Weights of a small sound classifier.
Model: arch tc_resnet, norm batchnorm.
Rows from block 9 of a small sound classifier, named by matrix and row number. Rows with one number belong to one channel. Each number is 50 + 15 x the weight over its row's rms, rounded and kept within 0 to 99. All counts start at 0.
After each channel's rows are labels from the 100 clips, of 14848, where the channel reaches its highest value: "strongest on" is what is common among them; "loudest band" is the band of the loudest frequency at the time of the peak. Only what is clearly more common there than usual is listed. The data: Morse code for random letters and digits, with fading, noise and interfering tones.
# convs0: first width-7 conv, stride 2 (model.blocks.9.convs.0.weight, 288x192x7, each kernel summed), inputs 64-127
# convs1: second width-7 conv (model.blocks.9.convs.1.weight, 288x288x7, transposed, each kernel summed), outputs 72-143

convs0.144:73 57 36 47 26 26 41 75 53 57 41 78 45 26 46 32 46 27 42 70 53 30 45 18 44 35 50 34 54 41 37 51 22 60 33 29 35 40 59 67 55 30 51 89 52 30 60 45 37 58 56 23 32 31 43 71 42 52 51 87 63 47 51 79
convs1.144:33 33 28 47 81 69 47 57 77 65 51 60 55 30 28 47 45 38 64 64 89 43 58 47 52 25 65 57 40 65 62 52 57 56 51 64 32 41 13 17 73 42 76 41 57 72 76 47 76 56 57 54 38 37 47 34 78 41 26 52 51 39 40 68 48 34 67 63 59 62 08 72
strongest on: reverberation; speed: fast; tone: low; the character "q"
loudest band: 250 to 500 Hz

convs0.165:48 36 48 61 56 75 45 49 30 51 54 35 35 48 56 73 39 52 55 70 54 31 69 36 44 20 20 50 47 54 62 28 28 55 46 56 39 25 24 38 66 46 59 50 40 45 48 46 42 25 44 50 31 34 41 48 50 53 01 49 41 36 40 49
convs1.165:66 44 48 55 84 59 58 62 67 31 42 60 54 49 55 28 65 71 45 55 62 57 41 63 38 26 51 68 26 61 12 59 62 61 80 56 83 32 51 54 64 69 59 50 58 84 56 74 31 53 29 57 23 56 72 52 38 47 63 44 32 44 17 49 19 47 66 50 38 57 30 76
strongest on: speed: slow; reverberation
loudest band: 500 to 1000 Hz

convs0.117:66 62 53 53 58 36 26 89 63 48 57 54 66 53 52 70 42 81 70 57 51 38 53 51 45 22 27 55 55 32 34 64 51 59 52 54 52 53 05 51 55 59 61 38 49 54 54 24 12 67 50 67 47 00 60 41 26 37 25 39 32 57 49 59
convs1.117:61 32 24 26 62 44 63 69 69 29 71 66 63 53 19 37 56 39 64 50 59 47 51 45 41 29 69 60 53 55 31 69 28 49 53 37 44 47 27 22 58 46 52 53 60 44 46 53 45 71 54 54 24 37 45 52 61 45 61 55 31 47 44 53 51 70 54 66 30 51 52 44
strongest on: tone: high
loudest band: 1000 to 2000 Hz

convs0.277:50 35 48 39 47 18 44 54 53 62 38 71 43 46 46 28 75 21 52 47 50 44 56 28 54 30 51 42 52 59 57 58 41 66 47 26 44 71 70 55 59 25 73 83 50 47 57 36 42 43 48 05 38 60 62 61 59 54 53 76 61 42 38 51
convs1.277:20 50 36 54 70 46 36 58 37 47 49 64 36 25 63 41 58 66 68 48 51 25 46 47 58 59 18 54 60 36 66 37 35 39 34 50 34 61 75 40 55 66 58 38 80 80 91 49 64 50 43 30 42 48 53 32 52 48 55 33 47 27 55 60 45 76 45 69 28 50 34 41
strongest on: speed: fast; reverberation; tone: low; the character "0"
loudest band: 500 to 1000 Hz

convs0.275:42 25 36 28 43 65 56 46 43 40 46 53 48 27 56 63 51 00 70 65 55 46 42 50 46 44 49 53 46 59 23 31 50 41 42 50 55 53 53 55 39 38 65 67 47 42 52 27 27 46 52 38 49 50 26 60 36 48 35 46 29 15 58 55
convs1.275:17 67 58 61 55 40 70 34 87 44 55 54 30 71 61 18 48 51 60 37 49 32 64 31 53 51 42 51 60 60 43 55 58 35 43 54 52 27 60 31 53 60 61 51 52 43 52 57 51 57 62 42 73 64 52 36 43 57 39 06 44 59 42 67 41 43 40 53 36 47 62 47
strongest on: speed: fast; the character "5"; the character "7"; the character "6"
loudest band: 500 to 1000 Hz

convs0.209:65 75 54 55 65 54 53 24 35 61 59 50 54 49 23 35 52 65 52 43 65 36 44 30 69 40 63 24 57 62 46 72 59 49 61 29 15 68 49 39 65 46 49 51 59 52 39 52 53 48 44 30 42 53 52 56 54 51 59 69 00 61 46 78
convs1.209:52 41 61 28 80 24 70 69 48 46 27 52 44 49 59 65 50 48 85 14 43 91 36 53 33 54 52 68 60 30 42 65 49 73 37 64 61 50 55 46 45 23 27 65 34 69 25 46 48 53 24 49 38 55 71 36 71 33 51 50 44 45 60 41 38 64 42 60 60 25 43 56
strongest on: reverberation; speed: slow
loudest band: 500 to 1000 Hz

convs0.129:49 47 52 29 68 32 39 41 52 49 41 60 50 57 55 54 24 27 36 38 50 23 63 36 51 40 35 39 20 37 67 43 74 64 34 38 56 47 32 63 55 34 30 51 65 44 42 25 34 41 45 43 75 27 35 55 40 33 50 26 46 33 65 45
convs1.129:17 37 66 61 67 41 49 39 63 33 50 36 64 50 46 59 49 24 48 53 24 52 19 43 32 81 67 27 50 43 69 69 33 69 32 72 38 59 66 34 51 35 65 41 48 56 46 45 21 60 23 53 39 61 62 39 47 41 64 57 48 54 47 56 38 72 47 50 48 64 45 95
strongest on: speed: medium; reverberation
loudest band: 500 to 1000 Hz

convs0.282:49 65 46 70 49 58 45 48 53 47 68 16 06 80 28 13 51 21 92 58 45 61 64 36 39 57 37 50 51 51 55 52 39 61 74 46 28 50 62 42 37 58 29 52 34 58 63 38 51 51 44 28 57 56 59 67 45 44 65 64 65 52 14 64
convs1.282:48 57 63 51 41 33 41 54 49 21 57 67 55 38 52 61 11 00 25 80 09 32 26 41 47 68 26 35 45 30 44 47 45 61 40 67 48 51 72 36 55 38 79 52 47 61 48 57 41 53 20 54 48 54 57 42 67 54 58 48 42 70 50 55 47 62 38 35 45 46 46 92
strongest on: speed: medium; tone: high; mains hum
loudest band: 1000 to 2000 Hz

convs0.1:58 68 49 39 62 37 67 46 57 41 45 39 16 57 22 39 52 41 67 63 55 44 33 34 26 16 27 54 22 42 44 58 29 70 39 45 36 39 40 59 42 28 43 44 32 49 56 41 45 38 36 51 41 52 48 60 35 24 24 44 46 24 50 56
convs1.1:54 60 62 38 65 68 63 24 31 15 59 59 63 54 53 47 35 34 25 57 42 50 40 30 39 41 53 53 44 22 31 74 47 72 67 55 58 62 90 33 67 43 83 41 12 48 39 52 25 43 35 51 47 42 73 40 65 60 71 39 36 57 45 53 12 51 78 53 33 56 49 58
strongest on: mains hum
loudest band: 500 to 1000 Hz

convs0.284:77 52 39 55 40 70 66 53 23 56 23 42 20 42 43 54 62 02 75 58 49 49 45 14 51 18 40 40 68 51 54 33 12 39 62 46 33 27 66 35 53 51 64 62 18 56 57 55 57 43 38 20 36 44 51 56 49 73 41 75 61 43 50 46
convs1.284:60 59 57 46 35 58 49 50 51 73 58 63 36 64 67 30 66 71 40 37 75 65 71 60 53 28 68 59 62 61 43 57 46 46 81 49 65 16 43 34 65 52 62 54 32 59 57 59 36 50 69 57 29 44 78 45 40 55 37 29 48 42 50 16 42 49 75 60 65 61 48 71
strongest on: speed: slow; reverberation
loudest band: 250 to 500 Hz

convs0.138:58 34 46 30 57 38 56 50 36 65 33 66 27 50 60 77 38 10 45 61 53 36 59 17 44 20 24 34 58 38 36 66 23 58 52 33 36 42 52 44 52 52 74 78 20 59 55 50 53 27 40 26 63 42 41 58 34 55 38 61 33 37 33 66
convs1.138:72 39 65 40 39 47 41 32 27 53 61 64 44 59 71 48 44 51 51 61 65 46 58 43 55 46 92 47 60 53 40 65 84 61 66 39 56 29 75 49 52 57 57 53 52 63 31 36 34 60 41 57 47 31 52 51 94 41 17 29 39 53 72 49 56 47 53 72 62 52 59 41
strongest on: reverberation
loudest band: 250 to 500 Hz

convs0.182:39 26 47 38 53 37 55 47 33 41 45 37 52 58 37 52 69 69 48 55 50 58 00 82 09 50 44 66 38 50 44 62 41 38 49 49 36 58 26 46 24 53 68 49 60 70 67 42 48 53 49 79 43 26 74 30 51 32 34 77 40 43 59 61
convs1.182:78 25 76 21 63 49 52 53 99 40 72 75 42 54 50 40 44 49 60 45 35 79 65 53 40 67 42 64 36 48 28 56 29 66 59 69 47 49 64 42 58 53 43 50 71 55 58 49 30 46 47 45 44 58 59 43 33 39 86 25 64 45 47 44 45 65 57 42 26 59 67 48
strongest on: tone: high
loudest band: 1000 to 2000 Hz

convs0.213:60 45 28 32 36 19 59 39 53 61 29 69 32 50 41 57 49 28 66 53 55 61 55 29 67 41 50 46 46 64 23 38 45 49 49 09 31 40 72 47 41 43 46 59 61 51 60 54 51 52 30 13 40 66 38 81 65 47 73 59 56 25 45 35
convs1.213:35 66 41 41 75 45 61 54 34 46 38 61 67 22 52 61 59 35 51 69 47 50 25 48 25 46 32 83 71 35 60 41 09 42 44 25 42 34 61 49 48 32 44 28 51 77 91 67 55 53 55 35 52 31 74 56 40 26 51 59 55 51 34 55 40 43 44 44 42 52 24 62
strongest on: tone: middle; reverberation
loudest band: 500 to 1000 Hz

convs0.261:68 44 43 46 56 37 60 46 63 50 62 48 51 28 53 60 42 37 31 24 75 49 60 27 53 54 36 19 31 23 44 54 41 54 44 50 42 50 17 66 66 45 50 48 48 53 25 43 33 41 37 33 59 59 39 65 22 35 11 62 31 37 34 46
convs1.261:10 28 55 55 77 21 47 34 64 46 65 53 86 59 36 59 48 30 62 55 28 41 39 52 55 50 62 59 14 21 83 47 48 82 62 51 66 63 50 64 70 57 87 67 27 46 34 59 32 50 65 54 66 57 50 41 71 46 67 63 30 53 38 81 43 46 41 63 50 64 28 79
strongest on: tone: middle; speed: medium; reverberation
loudest band: 500 to 1000 Hz

convs0.11:76 51 55 68 32 42 51 58 66 16 47 48 25 45 54 59 51 52 52 32 48 49 34 23 43 51 27 26 55 55 58 30 31 46 48 45 49 28 31 66 33 54 60 51 37 67 52 61 48 46 38 42 52 50 42 39 66 58 18 99 39 46 48 61
convs1.11:41 45 55 82 53 47 30 57 30 42 48 44 92 30 44 46 54 62 53 58 47 63 69 49 24 69 49 50 28 51 54 58 67 60 50 34 48 29 48 49 70 39 50 64 38 69 40 55 65 39 37 43 37 63 56 40 62 43 71 46 63 39 51 49 58 39 67 60 39 44 17 52
strongest on: speed: slow; the character "e"; first character: e
loudest band: 500 to 1000 Hz

convs0.19:53 61 54 65 57 35 35 26 54 60 61 44 07 69 51 61 61 56 86 32 50 59 59 42 30 52 45 54 53 43 38 43 49 49 64 48 43 42 37 66 72 28 41 18 39 48 54 25 47 49 34 24 51 66 50 61 54 55 38 75 64 51 19 35
convs1.19:40 61 71 46 58 11 43 29 44 00 48 66 52 47 49 46 04 15 33 68 23 45 36 39 48 68 39 55 54 33 34 42 53 70 38 62 52 61 58 38 52 49 88 50 48 75 55 72 47 50 22 49 55 48 52 45 42 45 71 56 66 58 34 63 43 55 57 47 41 44 49 88
strongest on: speed: medium
loudest band: 500 to 1000 Hz

convs0.238:76 41 39 36 79 38 42 74 37 57 38 53 51 60 50 48 68 62 45 45 45 74 66 49 73 44 55 33 50 65 74 63 34 61 56 39 54 71 66 70 64 31 48 60 54 27 53 36 47 48 48 49 37 41 12 57 47 42 56 68 50 46 33 68
convs1.238:56 53 37 53 50 81 66 45 34 53 39 51 38 46 44 58 54 69 53 40 94 25 47 50 34 64 61 48 51 99 94 28 51 55 43 60 46 49 99 34 54 50 52 40 31 59 32 56 63 53 55 56 38 54 71 57 36 57 74 53 70 47 64 44 61 11 43 54 20 58 40 16
strongest on: speed: fast; reverberation
loudest band: 500 to 1000 Hz

convs0.232:70 54 66 73 64 43 61 64 49 74 58 67 35 48 48 46 44 14 60 56 43 43 59 51 26 13 46 38 51 50 76 66 46 45 52 44 49 66 60 29 71 40 61 93 38 50 52 22 53 44 40 51 60 60 64 28 27 38 41 70 57 30 56 42
convs1.232:40 51 71 61 49 48 63 38 33 27 22 55 43 42 58 54 44 28 19 80 52 53 34 31 48 73 01 47 49 58 45 70 54 63 40 50 74 64 69 37 51 56 67 38 83 72 70 51 54 64 07 46 43 54 67 68 33 51 59 50 58 66 39 57 37 43 76 37 26 30 68 74
strongest on: tone: high; reverberation
loudest band: 1000 to 2000 Hz